Rows from block 17 of a small segmentation model, named by matrix and row number. Each number is 500 + 25 x the weight over its row's rms, rounded and kept within 0 to 999. All counts start at 0. Numbers have three digits each.
After each channel's rows are labels from the 100 images, of 14848, where the channel reaches its highest value: "strongest on" is what is common among them; "peak on" is the class under the peak. Only what is clearly more common there than usual is listed. The data: simulated telescope pictures of galaxies.
# conv: 3x3 conv (model.decb.2.0.conv.weight, 64x128x3x3, each kernel summed), inputs 0-127

conv.37:537509469514530501489471507462541518492491527534553468491494484493529509548463419443492554503526494549508498502464454538496550496451519524499540511542535481438500482531501484487476472527513503497511485507532509479452489505473537506485481493493509504514496485492476496492508494509508503500519486522491504488487506499512490491482496520466486508497522517585509499485488513493485499505511
strongest on: many-armed spiral; winding: clockwise outward; tilted; winding: anticlockwise outward
peak on: galaxy

conv.30:493520504536515485498517529537492490535530559515557462397495469501513452546505534441497478533474540480564475522502458485491491496559501531505504501480516508530472439492525565473530506458532533501504499507517499497498487485502506488491527513487477473491502513498497508536510506498507494521519503499504474528513504503522503497489492505504506506497526494477487490514489483506491504514514
strongest on: lensed arc
peak on: galaxy

conv.49:468472513503517503488497478486507470483484527447466465494548486488515495489461478488511515574474464527590543509475524515498464466515475519527523490485485484486472487527456460502491531485526441495471483484520492491510495483491518524493479492494496518529511475485495500499491511498491483500490511532479516474511534487483531500496489511509487478519510432579513527475524484496483511494478
strongest on: lensed arc; noisy
peak on: galaxy

conv.19:502509576499495532549449501477536474480459553472491467524456490516516470539484500508495524517485523468471486474530527510532550531510463478516504565547527455508546538489514543455506507519451478491497504524490503469457485480497525499488538503534512499502510493484482506494508492514512495541512489534487490487517507491508502507486470493477473514517515504532519502513543491502493504502499
strongest on: lensed arc
peak on: galaxy

conv.63:497514488455500476534517512515506471498490476449501494502499449454493508480482496499512493505497475469497498503487482472494531513505511562498481492464514512505502484555479466476493506519484505496486478513496471507442502527542497485512474507485571498507510514485515506506501462506479506498516501571486486500516499499510551503476494529489512505520498468616457498530475448483495500486506
strongest on: star cluster
peak on: galaxy

conv.10:500488524447491491538509506486505543535542559478540473482521468487529481543544519497517501520507494500522500490502476517500486510538515497507548524467454510510481490494501522500521492515521514534489510507517500511527481483475473507513493520466473509542517517493493493499512502496536551491526493496495569470516545483505515502491489486508502502515512425535462531433457501507458486527527
strongest on: star cluster; lensed arc
peak on: galaxy

conv.20:551521515515486533500485517495504540501451527492533467518500485481487474528492498470516530449500476532487507527478416485500510492502517491485509513520487490481536481523505514517479481526490511489483500484521477530472526500500543498469483509475576476460499510486533503482503455510523491492506488559518450507538506516530499506476477544487494490500497472526456514531531453545492512520520
strongest on: merging pair; ring galaxy; kind: lensed arc
peak on: galaxy

conv.45:496495482509518444506558503508512500500537534505503504473499526521450509496470531488550505487467464541482492510512476486479479538463499518473507454501491500499503524451514477509485435496444496507486512525521501537476509525492480510489501545468507515483486500492489497502511490527524468463511487478503498521489500476508514502492480530394514491495517522532505519533446500518459509526490
strongest on: star cluster
peak on: galaxy

conv.6:479495501507548510528495510510554531480493516493453531437494511504505543532501468517476476498440525509473497512450529457535456455544498511529466492503522510515496541470483544547486457594455553515514506499538500527496495525501506513532485516480486491516497510489503491508499490512521511491518497506505496495497514499498512501474480505510480512492506492494468516498511500508489519522443
strongest on: ring galaxy; lensed arc
peak on: galaxy

conv.35:519481506476501519524519546503497510489516525480509495499508502486475504507501511561551528481523444486507490448517462507520497492539518522468516469550450502474527445504530507502508516502472468525466484487476478542523501504519478508479479532533516507481530494497487495488497477490519511415490494534502511486537522485507549496479462510485539500497519515523491513525515479535468499560472
strongest on: star cluster
peak on: galaxy

conv.33:521501484530503531519498471520535512484506504466519484458495467515466484511453512490508500527488477567569493479457522499489502464491515480477490499523492495464533507529487516499470507473539493496507490512544480503462508511487531496524502543504526485508493493480491505506505499509529562539519500514498529427488522500492548505460458506518478479506505529489527506431526510526458489494533
strongest on: many-armed spiral; winding: clockwise outward; tilted; winding: anticlockwise outward
peak on: galaxy

conv.54:484565526493468548482493496502495549493459504529477483487502442507517487527529510520480543479542476516504512491563464482491493508458452436543534486511479482537502510491504524502477557475559516500479542487534486497503513539480485521528485522474506470490478512516524506505507526502519500501526505489510481503528489483523540510483464501505483484497489505442472511514523508491477509507514
strongest on: edge-on disc; ring galaxy
peak on: galaxy

conv.3:524531490515492492512488488511488524531462489529482511469461507509517523504468509481488507434508502464465483522495480487545517501477583546541496562495437469494473522556487504515530490487490482509506515505504493491468496529520509501527474530442501496478523529494557504503491524514508513519521508533512458525509533513485520502487482492511482512519503472550492505503523469544502511522477
strongest on: ring galaxy
peak on: galaxy

conv.5:528476491530542475563507484490487506519507487545531487501491520440489508501480474513500496484483475528481495485479536508552525498477479499512500481494504491481510504482502518511518505478519497496447476545534508485469513485496532497518479534508536507519566476537485500507525490499448514543510467561472501493502516467481538506436484489505460499515505523536514496481461503534465472504449
strongest on: many-armed spiral; tilted; winding: anticlockwise outward
peak on: galaxy

conv.52:494490535515469524490490443481518495497472524479514466514529473525507439523495492469508493488478496520510545555456469491491501465496532470502500557549531521475513509479492529509508481511484488493502498492541489503514488506452549496520488494472529482527450532511519508504510483508538536459509491503503502490534494501530490501476473543505505492495506494601460514482511482512481504523509
strongest on: merging pair; lensed arc
peak on: galaxy

conv.42:444524519507523499429557543504503492559526495501480520470498522520476526465481545498503509484500448515462497463524456515465485488505482483490514469435475495501456512510490493524536509465484468531504518475479490498500494496538481503542504510479535509534549510505516514514492513485526538483537512516507515488524532491446514499460506495552504496493493484507499501500487493539491498514470
strongest on: star cluster
peak on: galaxy

conv.57:480503536456509533531525491473496525527474501511493500523497472478494455531526469492490464539530466509496536509504488485464583484470520512479524511478473489539496480550506474484501529503506499527504505490537471548445485527514501497520520500519500502532510492456509513496513477506498503505495509522493476519519530502499543508462460517524525475488501479591523531510468468501484522511486
strongest on: star cluster
peak on: galaxy

conv.26:518532497525501531518500521530492527514505472480487532512503460501495477498502492480519525491479454495498505508482511485454519494514459525499515501516475521512502494507506522515502482501484501469536490477516528488505496469491568506501500506502543510554489478510553508494444488507522474548482506407461498466493445475482566507491484498495499476520504474478514504478536465542526491448517
strongest on: edge-on disc; merging pair
peak on: galaxy

conv.21:465500437500532514516457477489502516467516469532501491496504458519537512514538495485481488497511508535467477501514503496480517515493492521490532529498490529482485439455518474497498503515491526490516508524445496497516534491491489505475536496507444503493533506545465499492504488496527518476479493435544505511479489531499436494503499525516508521531486541587496493498509533459498509486520
strongest on: star cluster
peak on: galaxy